config.toml
model = "encoder-decoder audio transcriber"
n_mels = 64
hop_length = 160
input = "log_mel"
win_length = 400
vocab_size = 21
decoder_fused_qkv = false
max_steps = 2500
epochs = 4.1
Rows from block 3 of the audio encoder, named by matrix and row number. Each number is 500 + 25 x the weight over its row's rms, rounded and kept within 0 to 999. All counts start at 0. Numbers have three digits each. After the name is the row's rms in percent of the matrix's.
# c30: last pointwise conv (encoder.blocks.3.c3.0.weight, 320x320x1), inputs 214-319
c30.162 096:502497485509518487528500504515495497500487520518436515474471497519502520485491502502532495475464504478536511559489510466485516516512542520522490513522549483467523501527523485509531518489536490500504502563422521480505496559514518499538471512497514482470517465556493526509466568421493507490493520491496557544488495502522
c30.163 099:553507536483496520516466495499506499542472543496509521512506520465503509517513499509489484524474510513464505504515546508492501508485505514529505440525493481476506481462514486487512511491535488511510473487502462499516479477507469492494514497488494503481473534495470523515492510476495489499518469500471519473507519469526
c30.164 101:507495514514507473458455485452507484514452507510508486474517511504526523485508531485529475515497523538495502480507503495472496456500489487497497473477519460479496516475446507530485477474490504486477450518475523521503497487480520489508545474514490516475485487493505462471499479502472489538526502525507543488490508479497
c30.165 103:515458513478452516478520509528476464494524480503491466517479531507548541500527474493518496507480500489514516537511507508502529490505514518454549463492484540491529515472524516484500484479495473514509537515487487537509519504492522477489553480514506471478550528484522489508522462518521492486523558488490513499496517462511
c30.166 091:522526488554497499501476537508478500494547507511489472506531516509496514533519494512508577512497494532501507503492500492499524535504485523519462492509438526487527533483554494489537548473512512524534476539519516517524505505501479538495486541536501504528518560507482484531484487463497480528481499458519521525492482513479
c30.167 107:483490462494536555450481500549525509479515540462524481504472543479466499474478492523507511523503515499514527533530499442509453512464480483488484488473536498479484492508510525504501474466491557532487469504517489484534501490528470516460506441570494475533493503494489505482461468480510521494488477510488500487497455502502
c30.168 093:503537491481517503452470515519501470532547527497470505473506458487495491483530485539507522522503503500508519555512475490526547542492512497550480489513487481481524541480484445533490478516523505485538501468521542487489488528530524497527533521486524494509531503538472496531518518488535524542505524506516510517508488514490
c30.169 103:476497515496486507517486503470498472466479499494501527474522522496490501452508512468514503478483506517481523484485476518485500487552518489468498483518451484487462496491491497458523509488517519501494434477530497507519477505488485500527470475496517473478521543488470490494485512522493505473461460518519476519520477483524
c30.170 099:520497528489477494499501472499482517496486527475503497538525546520513517515447478528493501469516513485531508519534489439476524523512499512494533479481528467520498487493478521477547496523471531483485548527564545536489497503496525459543502531507492505503470499483521506500549502503474499517502513575539520503507553509489
c30.171 099:503479498456498473518499492493523526506505493473507515495526502462526528528493545520483484495492505504493486456523458487484507482519443488524488480462485465483482540568483520465524501489486456501479477508479500487494496486475471505453486476514510462520486458498520489503487473503521472485499493500469499520498477477499
c30.172 102:451493480509547524544560482488515498518483495459560497501531526509520548497472572516494499503512464521506482528512503466494483498455521525497531504485477511452482475510474494477484491522510478461503462467492488480472464493498551472462488517500501475497487456504493529447568511510537511547503483509481488451501487519486
c30.173 097:508477447499491512536462524512459474515481444443478560528506515473470503487501454496500454475516493490533495486499482485544525481473521553476498492553521517488497530539485523529505483471496518505513540471451498504520473464491482525501522518492511450476482472498478503512474524476539476469483514486522497482540491490514
c30.174 094:523477493488518474463487470496468509502494500515488500428504471499531518503458475502504487504502529516528471506525476510477487505522494521452492495479487513495516469505479485440494522508480504482484509463512478529471466480468530534518509539457458518521510538469475483510511509509524510492496487495536516494477513493507
c30.175 100:499515527495471481494543458528532501505467501513529553501451513467509457467473497506485526491489490489509518543511500484459470491521507574491488475483554496530449508466494483505522526525516492513514482483479452502501482482507468529460517549498443492501488515561502458496521471509452527510460475497495496502502518528521
c30.176 097:505501509489505477472521513495517525466457535526495442506516485482526504502493482510482490509482514479487505476505509496476479513529504476480492453494499501491491481501495502550467532492489534489477493497522502517508495482507536499529539486481504476521528473522521514448476451519486524470545491481475478497477503519510
c30.177 104:479483481491520540520465543497463503506533510512497522495533449490468521493482545500483468563503516486508477491547526475482482485525515485493518517498467481511508486467521506487491508503493503478478525539512502501505507508500470490498524512517463535478491507508533494494489485518490474485515515469536492509528516538501
c30.178 101:514521513507509482505544512504506466473522514483517517476490477503529535506503482509536483504504521469470501522461497484491523468509506481478532542494531503517504503519504482500503493506516470516538537555520457508529487488461510523489519456499471520494501536517523492483490527485519515464463484520497511519518507511462
c30.179 106:514500520484512526504493496519476487488495526463499511535516523455474488510502469518497480483488452500495549484537501506524496511491484507502513513542492478498490506537516475505503472521507562538527541510525480467527504508501511517518512545519494517486515517462509518484524489497503513509487496509505486494492510497489
c30.180 095:496531526510525533493503521507498509448506495509485489490501493510539495480530528537505550507555488519472528548470487481476504547505523478523499477477525482515523505530513502537521535532531542556517495500494504484480548502510540518463489484498485519511453553503409507513513465512474492499516481499541513513504531479495
c30.181 104:514469508497497531465495524542462489464485464498461445514498479521494503493536552478459501462509464519486522473465503484522485478509498439474518518455524501526452497523525513479474534513500514505497552484530486537513495507482505530472518513499509462503512474501485552519533494530490545540515524484485528527478517473520
c30.182 102:525501496509486480465517480517480484473470487512547522517514470498517493516540480473525485491496511525527466533463532469514494486495514520502512513484518469524491508519524520534478491482465469491495525490495484509490516500527477529481452495513495491502517499509466492496489522490439465495480516481528462504534492465522
c30.183 100:454522533480559495534511486524522494506483490508504486510504525507519524472487491527490516477490461495540494474512497493484478509506491519519525492502481499500495502500513503513529496526491486483528520491479490474520469479535504519510489478503509493547475454491463511501489464481507494511483528550484464483495514504491
c30.184 099:466489525520498528494494484511549486542514479475516516533436483522505509507487468505564468498488494454485495481510497476462496507467505501493504493496488553428482481547512533522457454526477517472493502520500477518561463504521524538462498486458516509508502502504468517489477493481519487488517509516505510457442491498490
c30.185 100:489493493513522491492449533489500542467517478467503532503496495489495487476530495492529489478522490488492458496485510519484494487554541498494505477469515509495460512518507490485489509476516496474549547514463510543510502523510532450453460471453514506479507523535520466504512476496484544460545526535491494497496485526479
c30.186 101:505492491482515489504499515501429512456487480535487490473526522518483512512491534485535480523502498521502486504479470495532507519515509530534490499527474482469505486554483511575455525492489501517544519492471537490492509488504458471466503484520481512480503526513497488512493518459563490487506532479517526495535511489528
c30.187 096:494532499468502510495529527505511538508470497459488468524519526485512533469508500494508503515514523496486506550511497507481511511529461494477470532513492490512507525503453533502503476493470476504492521512510502509518479505490513513488501502512483531476486516493502511472518521517468471451455453512485539513497495511504
c30.188 094:471498591496512487539455549520510488515543500478504514485501516490483473508491506545479530511547496522492474534510516506498514537539509514477526518538512511549530516522517511489475491506549530500531498500497508468490519527511533520516490462487539499481490540513467495475504534497545542516569472485483548532532549467536
c30.189 102:477500505483491478477500467496544497479463485485508521483485444489487478471474477522518508545494523485517511483474551508483502518437521457487478492510499487475532534476518484478447482508476476526510533533476491512507472488462522510471494485492507504493565505486504527472496467482477490477501493478513520508517513522504
c30.190 103:475506493496482498499480515500488497499510498482512486491458479521527506522503492512525472469524472522491510482514491505503509516483463513464483551480501498511534455497443476502529503488507459503500462532504459472494524457490495538489526504493540523487485490481460483502432459496499518502475456457459512441493492470470
c30.191 098:498495480518469522455507550499527537479504493484447554511494505518477485519505478473535470494506493475534490505490493496515505500518483510469511488499485507500536468463500524531490509458561527501507473507464497476475542489525505491517465507473482499435477523490502514515487451498507518520502537513487497484501488538473
c30.192 097:485511489516489501466527485534485499493499497485494471509505499505453473518502486490508471483491549469533503460509484506463500502506508520501497489485540530478510438515524493468482489464479523507441525532470462513489469478516487505488501513435472496535466497501503503509498490450524511515518534462491470537477507481498
c30.193 099:550470521500490468473494504483498475521530477486475462456490482495462505510462503522512505490495504514462556530521489515476514485509498486517500496495477507501482479478513452506514526497463496509515501480488517473516505490494510469510490511476510500526503503481523488507472489477556487507499449558526501495487522489509
c30.194 105:508493536541493493491500502502535502539473484469521538481538535500495512488477507485541471506526515486523465496484514500459489502508500507489506564486487490488537524506490482498454484486488496537524426513539487500489498490455477491474431499532520495496478502510516512511527472492491452477554457481476493487452495502503
c30.195 100:493505465521479493453530487466501465443502515485489483468488498485537487478478469518531487482518486491523468484520520505549507494438511481499508513524534504482527527476529493492495515490545518494500501511528496446519490438516465497518520473516481462502542475481508449513516476565523487493507568490521483488459504519479
c30.196 098:476510500489474511460468494517461460543467498489496501435467485492500456510534523560501509499508486484504507486458512486456477488502522447501449515485502509538512524540516528503462504506447520497476460486497495478508484487505488475466480538570531509487484490508497500478479507506504481510530529510482502497472481501510
c30.197 093:520470484494494503497455512524564536490501505520502513517476478453504511497506459478456471490481474511510506485543478466511478464470551490514474501526493457463489494455497510488488472474525523540493554458514539485469514498502475503491559516479484504519563493497510518523474495513454500531503503491505477477501540494513
c30.198 096:511506529472525522548485508528488498539492495480519494566561501526540469485490480534503494505466479474528496460512458495496488491501467526495532509492474494527502537478492495544505529513502502502483504463501464450453492493472514500515497511519534509468495503520516504510509500534507522475493499493525486493478503505498
c30.199 097:468545546472513483513496491491507525509483523512525490532480522473497464546479451495507521538517537499505530555443488463468506529497486455501474529500563490482501518487434507503513530531546532490476480459489474479549537496505518465514477504541460526488518511448506471531476523497501502488533543540532506469515498484535
c30.200 091:491476508499474504525458469524537514516523497512527510497478514501510462504532476484480494510502528499513524493512479488554424489502530474430467495522525503510496488481566484513480518516546502448463484494550490487547469536489476518469516470550494490518467479516540471482497470517510514496478506478488503489520531470479
c30.201 100:471517514495490497492499469541510526501511550493487448496503546488514482484490500535519542476504486522509460542494508499523489498497499480519463537507499458496492490470523466509505482460498483505505487515485500493450507489528494461507514516480506530499527549473514502477454532498485518512497479499494492491464483472503
c30.202 100:489500523463520520499514498513513501514455498489530465496528497524490537520455484481507502492502532504509466494499504515500487505462517489485557476452477476496488497546473530520479517462524519477530503449495489451494513486489465536516477472498527528500534465507480475491497527481468485570511478511512463487493485530473
c30.203 093:501503535498495512504514487515470519472482494541491509507499447521472504490489502521474504476510476495503478511506488466457490517546542494523513527476524528508479514437487460496502495535524496510470558487484539511515498517485502526494490505508470505482498476494525530490499490500547535486478516471496487494504485506510
c30.204 095:488474475500502551505522525534516541517501479554475506557515522537510482530484470519522518553503481479507483518507507519482538491517524508551508489506523516519553525536552507552492540499532505499528518500474519460495552506501527510514500492488523520477511494491516527518528447470525474495502466517516517474529549519513
c30.205 103:504520506472498527573505453509466498469480537511543512473446476474542488516506529489506520475479488516514529508499515579471481534467487555519489485518546533502489537515493528475530491517515460469512498472534518504535477465521468470487461506552508509510499454498488510486525500469472483489511528484542491495501461514542
c30.206 095:481480543509506516499477478545462545503505520463486504505496527496509472504486519490478457499491533477520485491499510512514492496472497498494493451501513521501500526486525479522497471507491525524520499485496468481523489485516501476513493503535509493473518477542510489491506469497465504516479510502537516504497504510498
c30.207 101:463500552487511503488481527497515520499511528537495486471489522522556501498512520534463473497497471477506551515494472484557529487469497494496509478531503476448451539515505487542513515528524557533531541536460538542490477490479526502490484535520490510507486534502506492482498520498504523519472494484517442501501533520469
c30.208 101:489475464513535498489472532500467498524508483500485574492498537492505519502512534446496480539504472489487486477474509507462479481471451533503506485539530483486519511489515496536513473506525527496482517499491499497518479445460509518488499504520475504509519501513531486496474479536525498556502548499519479480525505509487
c30.209 100:505481463512550443496456482508490522508516443500520485517507533514495514500517588484522505478518530502516497462478474501500512526498496520522510511492479503492484493471477490489500506455481491492495519515470493527496540491501506517518498485534549481494490448494483466487502546494471500480497547494508484507504485552464
c30.210 095:494489556517501502488512548509461442520498511495469485516509497455464548475509476504488439533537510464439494495524513500487478466542491495501509526493475508476488452504509512513560516498498468485485500512479522467464497503509494510460489495484509527515513490524485464463497474494509532532454543509529528493560486439552
c30.211 104:491502485545527509483489458495506506477495505486469488511460478510467492533503491516513481482508523503475508505477478499515480482460506493469516491475509504488482514500535466494525491501482530501518475470523537496450486460497457450519484483496481524471491523509501484497503528490481577522532504488489506521519465495462
c30.212 103:509519521502513495462504496490471451476504455494526567487506494508535507500487525470469455493504478503497476510498517493504511511504520505528499507517568522534494480482516507484518531447483474482493498469479486488551481516492472497488480515488513474523516513470527503497471501480482486517467457485502457489505497502509
c30.213 102:458555461544486507439503461527480489518500487509497501519458485495483472553491473487510518486469489474492528472503451506521517510465480489488543488469516502470495504558511510460468505475549511514487519487510513521557525510506479513492485475510521485507519476510508477472498481476509493493473510543505528529500490525520
c30.214 096:497513516513490498463504453502499520509509528485478479473520493492502515485517464522518433450514524481501489531502506472482496509493494512537466448474506478499511491481500487481521481493478491484501521499535511475490466493487490483521522525504502489482480515554505501501488503502485495487523452524441496504458509489527
c30.215 102:506515548502545484494513504495479523507500540523493491523488483480493481549465524478442494500476504485486472472483494536424490557468489566549495542521508502488507473426509476533506536486493484514517504469468531507453509479508506536521511463465543496505476514515490478467468468529531488448498518496487479498505529501522
c30.216 103:479499506472478508497501507483470465496498529485483472472502525528516505507489491519501492479505467489537526512506487512537519488499514517502547474491556520500490500501475503501515493519489512509511464512498501501503476504537502503517484491527474515533505488476517499488509504524536513523538487546477482479519518476497
c30.217 104:494536522550524479501454476510521521475513535464515501512471448496539519468516458493482466533523539501450487518481462544483456537471514498442482467516484520520522514445495508516526510540509467526501510483506507479491471487475477518506494484533474465488470534499494484461469475483506493496491500505490516482500541500497
c30.218 101:505522512504473443489448533498460542476524529516507511491519512510485478499464496507475464462495476479507455496482514528515507499468474510491472514494477539460495459498544527451508489486434491520496519480480508484499519494512486515514473506485488498537503541456476508524503465484508484491497504475504481498517539465544
c30.219 099:493519513466503537462515498492483494476473491526503477508511474521530545502436516476482515547549462493457521465510501478483527535528494470486531444477534467526474492505484553496475500489523481510531499532502453490496489567495523451472509479466460482470464482509516500475491489495490520513588530500518506504469527503486
c30.220 103:492499520516496554503516508508484548523512516462448451469516514450485522479488499510485485478491458499484454528462505509486513495522520473491510508521499472506486530488488501508513481558528501482496484511476509498490482512444528484488489498485486509492504488499501488503486486498534490494484508455495501495507500486466
c30.221 110:491488486515515469484501493534496491488506487496465518559512522487469503481509498507515492461477491510465530473508500494488485491472507535490500483499523513495515501504507501489519549529529507520511535500526527493491488448444513525458488507505509491486508534492518475506458488468547496469485508491510480502504519482469
c30.222 101:488532492504475491490478485541517490494502520480463509507487471493508512478506510489518510494494494482524519496515520511476527464474527526503535518479536497518492542532488484490481519485499476511504517510442499512490469482491515532506496526459452515471474466478512471526496521519472498495486558504442510497491484479467
c30.223 099:519514507507491500490511544522474498491503495459493461499453505498526491545516470498559512523520532447476503459529515473483519531466514473477518458546488513491502524511568486471480499480576496489521483462515512472533467458487514511520473523538539509503534472512507498522492490518524514503491524497495500488469521492535
c30.224 098:511486528530490545555485500488529511527467505498442458510455554507516464541514517516471500476507453468463486505487509521470458492484518541476493463477491504488491482528483515506488496502470505507535515516496505484476467500463510521492507494494477473530498488482489459488528503492486455499533466452478516502478495524550
c30.225 097:512465508500484502478501511511444508486485507478509504452475505505493465502473446502528476471496481473487479494494511478534519506494510542476494473495495481481511471492545545496475469499466522493492533453496474468495470513532510482477523495456513524518482480478520469531502515499515490504456494492481492492501498507486
c30.226 102:498511513550499503521468494527511522480504520514511484465521493513538552468505502478504515510446506475496474486497499514446534436499534507495431455482500490493419553490461462479511479489534492493508487542508526543453495504483483498482488495508448484470476512523487505550506498481462493535470475492481522519458470507503
c30.227 100:524517517527507508482513447493501461489487510491487477508497527525502513507486480535528492503491470485505523554471524521525503551512500498492527507491491521479494496494513480492487501509500482493535509513485483504485508479562523499527487504480514512537504496528483520511496516493482509481496484497471524474510520492503
c30.228 098:504495488539531490491465474458534500525499499515502502488507474494508492536475501495543464448509512513508551483502508521464477504520519518558520438578512525497529508538514507520469499476538505506535547529542469521522511434522509531521461455481526511505546456492479505495531486518494495491491515464440496449506535500473
c30.229 091:522514538505518505495477483483508501480487495521508524498543506471515512495507505487473490532514516568513498525500424451501480502482466474465513503476473512472493518483460469499437506506504497485517494506502479517489458494511496468498478527494515491511480486517509483496514510467491469456501461496532485511495497500509
c30.230 095:503526487474482464483483490527496489490503487495520514512494470483520466496513467496479480488525489495508489469546520509478485466506497498495500515498478459497491463488511509509483500473524516503524486505513495548475505471494470516496446508490512492507503478532490510503495525505512482467511491494479503491466541536475
c30.231 104:507499497526487540499469474505506523477498495518488515501480519486485520531480481450477492495472519500500488441466512540490484517520527477486521491467511530479529479464508506532503485546494538527479478547506487521523493481522513487510513510495485501476509487524515534523535521473510507479463441520508446449515491489509
c30.232 095:513502474532525491508512492525500512482497520481437510506521503497504492498502525511491497516515527522504471508505492519523484462521540494502513515514499525509511450476557469520481512489542496508482520527497504477546446468472508517516510483478499478472479512510511488499511481511488531481511500511510510510529536525508
c30.233 092:451522534524514485519528473528530471494513487524498507507543524486498501463468482485486481510512463457503508498496478492451494527479565480512501478511492474490542495510498539506499503547496489528463507517484513509486527534502491477483492521495446505481484510520504477534478470510507484531503467536501498484496500467505
c30.234 088:485508540549522518538472490524493511508498486530487490484507534518483506519480529523489486510540504519517487512525507505515547514467510489504563447539492488513508501487490502509503518436493496535501522481514526473507561494506533570508517550454491547497523525514470546532465508485477462522497440464497480488492492539510
c30.235 096:487498499509492499498504458496506510519544514478463510467509525473485524494468545539532485523503479520474509468462504469533468502493532470519511465500529508512501469523478496471485515487490501519542503499530455445507508489495488491508530502488498514451495461499506503526518517494532485560449495504502477453499517507492
c30.236 099:483530506501487503519548523529457485521475471515481502484526494524482511464489471457504477503508478507550494494527486489470486503478493513464459488518445457481485478482509483478511510474466467497532492519457478503536504500490498505478510508488497491490487536532443494488481520507467527516481516537502507464480549531523
c30.237 092:528491508508527470496461566490535489487526523493493525509476508532511484526488516511516499494507530499515507551506568505507477527465527529476503484521529478482549532508488457478489494530495545519466506457480500506527482520524472540506495534520507487462480490515500515535503555538542493521517514496492519534518530502514
c30.238 103:547519484477510493516476504480500524498473546533537483496487529497485473514516473483476504496499489502480542477506483504525473467484512495504477523506484506514509490548577482510496483485521531479503499526511527467535526536496480484510505527507518510500481487518470487497499500456517456457476573487532475469502490508490
c30.239 102:511529499482456551481504512475531510505532530521460445535507476496469485502538532514504521507460514465509515536466511500477510507505523520499516536513507460486467493523504448497435489521478455482484550482520509502506472531524531489496502482522495491551513526514523468516477533509496495532495523483499544492474508491496
c30.240 108:465498508473488525521511523517497530531504497531498486504503499484440504460502514507516516492499489470507508462502466518466482508475504477490471498448473478500509512502559438486511494502500485454482490507498531485482519518517503494488512492480504497489482474511491467533528498523484538532519478458550474523539534513509
c30.241 095:456512483461535492511492483490503514529487526520556450519512531520478497507501506463474501503515515458550451527515509477475508497451476522512487518526481500496507419490484535495521480503477511489489479485472514459525531493520499515507470453542509504469479487526542514523525522491460479505469525510478476489524499498478
c30.242 095:474522533511493469514507475549483525492493521504504488492474481498510519498494506521516524493531520475491462510514510466472522481510499517523480476518516467515484488512463482498519494450527519489483501502499520521463506490536509555491475542519513525472466559491562462510513487493485526536486511501514545517506494498532
c30.243 109:481473467464546505512487444490495525505489492535571489465517557478447448476513467462491486508513476464511537479495478500499551490505512482526474478518495479482501467481496496519486538520512478488480467537494498503476510509521494499521547478519488505509530487481553498539485472476514506495536479492482538458455538481470
c30.244 095:487465496517533478468491536504533522471483478464486471482501516499478548482538499501507512532460523498447482503495479504516500478497462513542496498495441491502495489502484482508511471450498455493500474516499489546480486480521551481517494528489507485531505506489457549482498517449548524518482465496508469519540493522469
c30.245 101:510504527478476546515460498472504505504507479517450533544521521510491518488508517502506491497509485477500467542497510527519497533511509492515483509498458498463524480485491514464494521493482516513511503489537486480471516522558485530515491483488452510498492495477502509533522487487466503489515491498515499505508511495523
c30.246 099:523482507492498457469478510487502483497486465501471496517511469479465495447486521507498482475476508507476478536533480490488507509540519499489476534455478481468479484511466450523488480507472501506475528474531474512499505528499489486456498508514504466495512515504489506521473476486448474532540493455525521452478488468506
c30.247 102:541517523529524528516486466489465504498491503474537545466519476506483501509477507521461487519504478471472506455512545492468473470486524449507491555467486496527493532434506520500529489500505501498479490495468482529451515456460481491507494499500477508477453501493489542499494500485467505514516480468514488475507520474483
c30.248 096:498502497505463501498462499528521496478503511491538515520432557493511520504534545504488505511481466511449452483554533490509495529542484522500466518541508486526503484478502482507460517533494476499516482466504532510484496512502537467504531484518488509566515524529504497486452475463474468491532520503490497523513535491515
c30.249 099:528509503516498475498508473497468484501494504542474475440457505530465517494485462464479468536472534498477496544520521459496505503474481519505495452484494481466521456508484542473478476529532495505497483486485506511524526507539481470511487482517450502446527519517521480498505499469496449516461508514474523486457521505517
c30.250 097:542543530492508522477500521543511534503518532511525531522495506462497508505529502499513465505489514472491482526479443495524524529506532525490456481464521516511504447553534553446475486496505501466477504479499491522501493458508504500499489567479489470506502509552459478502503512467544498499478483525461501504477475515543
c30.251 098:530487509501478502569521491468478454521473508501508514487512494495477487479514486510574516511498517500501514472511465496527505516503523508472532519520466524479510502508485463490502529498499494527505493514502487469510444523470483461497522510471503511513538503531520519504507495480535475473497511533491483460517530490494
c30.252 101:492508491493509506496494515443532522459481476512464474510538511535501501471495480475469481521466527502486522483476496485479508481521468511514522510509513459532495503448460481526490510478495467542510476515510478518527501490500528522524500511473502549499493514491475528515525555518457500541495490513526485463497472551497
c30.253 099:481526537477471504503481498498453482512492513475490493500501472499498465490482469527497510489474493503505482497503469489486509511541482506484482512489495525530535497499462494467522479503500510494481520507494469512500485538504508525500518523514499507497472506496491485549495498485530535441545476507484519458528481499514
c30.254 103:541476518499496490552503488515478498517457470490515473508530503475485459488488487471511480476497460500446478496506501492483514489507480489519511504487496530513476506499507476497479438476472510453485478512514472477491462490494525533493499492475539469464486518473446511499501463547477512532497523523500476518473489476515
c30.255 101:463477458529490508491507513503477493481498484530499534552496507537527536514473476531511473457506484474533481490527481492503455554503501521514537514482507527487503491440503507487497523483463523502550468529539511525494486494539526492523504471522524494491513496532521471462470467465494507470503477489550538455470499562506
c30.256 098:502478519463465489531489519510519527491524540481511521526518511482484493530489522474516491489501507497561463508493462507519487520535491489494520505503511491470467496501509529473511512523505482520520480506562513508490487493518533551553508524474546475498474499518542497478491496468542518462557513527527500486470513525533
c30.257 104:495454503515540466466470481502518495455487514471508483516468563483514483490498487520497468522486514475489495508467483504508486526467525509497464544493493498494497517504509500492454477452520484484530498519504506486448484485484515484511493492519505505541489519533520491492480520570482475507463457491511504472536510529522
c30.258 099:534514529490522476503515496517439502517520488521499468517497505484511516541494517492450463529518501493505470480552530465488511530468504522502526532494484479511487473488484477559497488500487507503511486475497514485496500464524470501464557488481519513486481524538462508505482504503506457505514557489496488497498493525521
c30.259 100:500484465476489510541451518542480504469507494501556525527490504493481459522506478502491521500485484511465513456479529466514535448528477521521480510528480490506511494494491488505517512487477471517516507492520528508472478483497534494525528482473501489476502481492485517526440501487464494483520496460500532483518467518509
c30.260 104:461483506474528485472508503472557477499494492503549506493488455517467478506526493503532442512481538522508501506476485482504472532481475490488498511493512486502504522456510467473489486516538523487461502508487491519515489516521504469487497485538488503509486534496486483501505504496484492524492501542492485507480483517488
c30.261 100:511491477470500505488475509521508502481509520534478465491517481498476453501507517473495478538512552510508469547441465487473522478505532518485490481450543497521526496477457527526512443479481479509478485493516502517500508493509516493519526507527524478503477487511557498476464499512524436501506476542518510510504484510506
c30.262 093:511495539511477483510507464492516478469530537506506519474508507500506526439517509485502481459535507482518484502508515483463519467528508472499471539487504511513508491487472515494513482520465497464470534477498505531525496502521496464482550507504461497478425485472500465500486533495482552513528485507527486493439492467512
c30.263 101:510451507461472551482522529507489500532502484478492496482472476508464510517476470482496521473508538499498478499452497504547474497510483491488500511507508488473516486451468474539475520511474469495451484459500518514507514493449557449476524500494485510482514507460477461502503493477500497483483474496502510508472509462463
c30.264 106:441486480508540512494469516506505461522502473501491521518489507514503487448513528512469551468535510484517509461512484480461539486525481531542519546512518525497508531497484510500475499504505513543456505492496515455508500527473478482500454457494524503506492488512454500502504522540523485522514483492525481514482519527500
c30.265 100:514507424478475490456505523476504491512491476513515500484541481470505493536502435529524492567500459480535519537484528487498479507496440512507505527507511487525463492480494501505488472519535499531502512508507544510499454503438491495500489510492515527501502498503482491513501533459504524506515499481478514493473506479491
c30.266 097:478517499485493453509470505475495463471499481495510496481499538516489494481476500486479501524510506509485517505526512497515518494515487466503486490511464504491498447484501526564503491530475501485489491524486479509514528531511473547471527532487468504544512530475481526502499518513502465493495481498478526498488525465505
c30.267 101:523505509471529548504485461538488481504505476469489504518463538492530510507504509493523474508504508502497504469483513498497509537481494487527492508516477500483503491506501516466482489498517517507520502544485462495507493556440469477463504478497486482460478517495466498475501522516474491531529508518536497517520532526474
c30.268 094:517505512487494533521442501502446519471532473469449482507515512508475507504498522509513473479531490509547566489539520525519534484520482496522514470516460514503514491521475449468531516501500518497512528498516490554495560485511514474527568515537532507494493526480527447504485484458525539487506525495502516540539522508522
c30.269 099:493504483527535537544506496532491487552542526477487479540497486534454452476540517542510483485547500488580510523516507492513520503487473515488493512527506515523489531487510517503435483508532529514501512476518526514500518433491490488464509461470529489530459476500507517471473501457508537429485500520496502483524541517524
c30.270 093:511529547509501472485489542472511524469488540470508495496480474447498498545473486545520478526522504463511511531567455498531495483482499491468476510550496477472478456556499467481491450497463487438473515476490501488464503478471507486493504507481525521503492517478463528463507494495509517471497543483509494475516517524530
c30.271 106:488515502461490507479499494502497535477476538511517486488474500482548469501514521492458512458494487472520495512505507542557487494465467494507496469499498491512494491507519499482468498496483491492542491537522534483529493536497462500537489463521476525516515469511491546527520502475485510462528535521540499495471507495487
c30.272 100:530510491479470488490519518493508518472487475485483518504508484496505492509517500472522500511486500501508505515492512495503508496517525541495492476472496479483500506534498551492477486499489473472467521526511496547528489496545506513490494558489499480471513544501479505495511487448483493519527497515505490502494481504502
c30.273 106:471467531518493469458493506481498478479505504490494494473519460489509468496556516496480530528483470486532530503536537539524490523448514477525485469511534510477503486488483517545509506504499500487504490554504484507490534538499485530485476435545489498500524524508489512498517485483522502493496508512488482522477511517487
c30.274 100:553493458492513465534486457466492460527480520507500477542521528472522520550490487467533494543493461453483498460504485545472492492495561467468510479470520513504486496512470554511500488464467495495483504523536467490516519514542476474487508502497507451530492466500555513497479519488543536515501448489486478528528508490525
c30.275 097:519486485481526530513477512528484500502513528471552494500449527523472473474482461532477504482505511492541512480531529501506511474509490526516527481501497546496522484527493487509488550503486499479485471524461556521500518535487542560518548537490528504452485498521519518504474532474471483515555539490484501550506503509514
c30.276 102:502459494499516452482498488489525487478485500504459544525543484512492510532502524499453557451520502504498480513488459517491459511530533507526517520495515505569474486487487497503517506444505515518497498529547498548538497466538487476522499469498504525494497514481523484566541544507513462517546516557506534500491506514574
c30.277 102:468530469509484534471482462505506545530499485500503464497502499513499512549503500507510495516455473521514441475475523497490495538493547501474492465478513545464511523511540507464492504530494471502511513515481510517478463499485473489451488480507504489470503487477482481486521500501522471495473497493475446501505523460500
c30.278 106:541484488491519483527468520475474508477451498449522514548542510492499508516509504499489454531518565468504528501504485480500538469492488477479511474521544536486499485460506542516487508480534480517513495447495509463502518548476503491530498504503486489511525516518488490449527505508473538522499489480491481508518474499501
c30.279 097:484513539464505512520506516517500475500500541489513465514504523527501487546542480472460490488495491484529499497507468521497525535481465464485489506497519515463508489467510452503498479528511489506483509493466478486531499524519490514502475498469495486511526540506475508495487502492494480497514489514496514503503494492502
c30.280 101:484519531509490519521483474496496484490532486489526534575510493480534528505489484476478531531534522505525502497486527503470498493513498505487505499504543492473506479553523485488508461512496517504505488491526499506520510473505556470478514498537525510510456527486497521517502482510511497507476505538524550522489488501491
c30.281 107:446514478516474512502527473498456552488496479481488520511515542497509507537497463461539481494517522488537536491462486488513516517464490495473546466509513498482497508495513522478449497483510508496497472511470468465466468472533530501487504484531524479495513502480456487526470469430481528506460490485504480487531485479545
c30.282 100:471510487509504500511492504499517493483524495528471537476521506510509476487472477508493458492499503510513490512508504492523510479508507489488470443591489509508514516548553515468544473492501526499531492477460532497531493483507501487514482507489487521546491517465509505473473495480486465475507485508513508501515537500456
c30.283 096:488482480471493482504456487461494531507484493513515465493514461563491494524499502491461513468510419459506529533499529496487469453505527463485489496558498486503489519496538520548533470474516493507466525483515467450477486518522462517479537482574495505521427504523485495507463505508457494496473562513489484491510499510487
c30.284 097:516504472480440499502466498447488487535499521528523482455528481496484503486491502493473499477490506498501496477512490532517499468499501497509510486524520545511491495498523505507488432483500501480471512498476503565499502485524500494487491474486489489494512473514478498465519535465468518501516442493463486532499465484475
c30.285 096:458466485496474457549461519467476473486547466483494477491519505545480504488498493542512529528475476473488501491492491527482493495511525482506485480475471444482520498505473484547510509556489460505484509481508475515483493514477524502528486491506481483452528473476508515511507501572497535497495543509511464502462507479484
c30.286 098:486512495498517507500515522509479480527494505492498497504492489468476523477495478525498517507485549488493503541515484521508500486483473505507509503475521536496493507532545514510486506474502472486468471490516540496498499478498494469506485450484497508475541481504517495514474502506508478547515537495466503469500525516500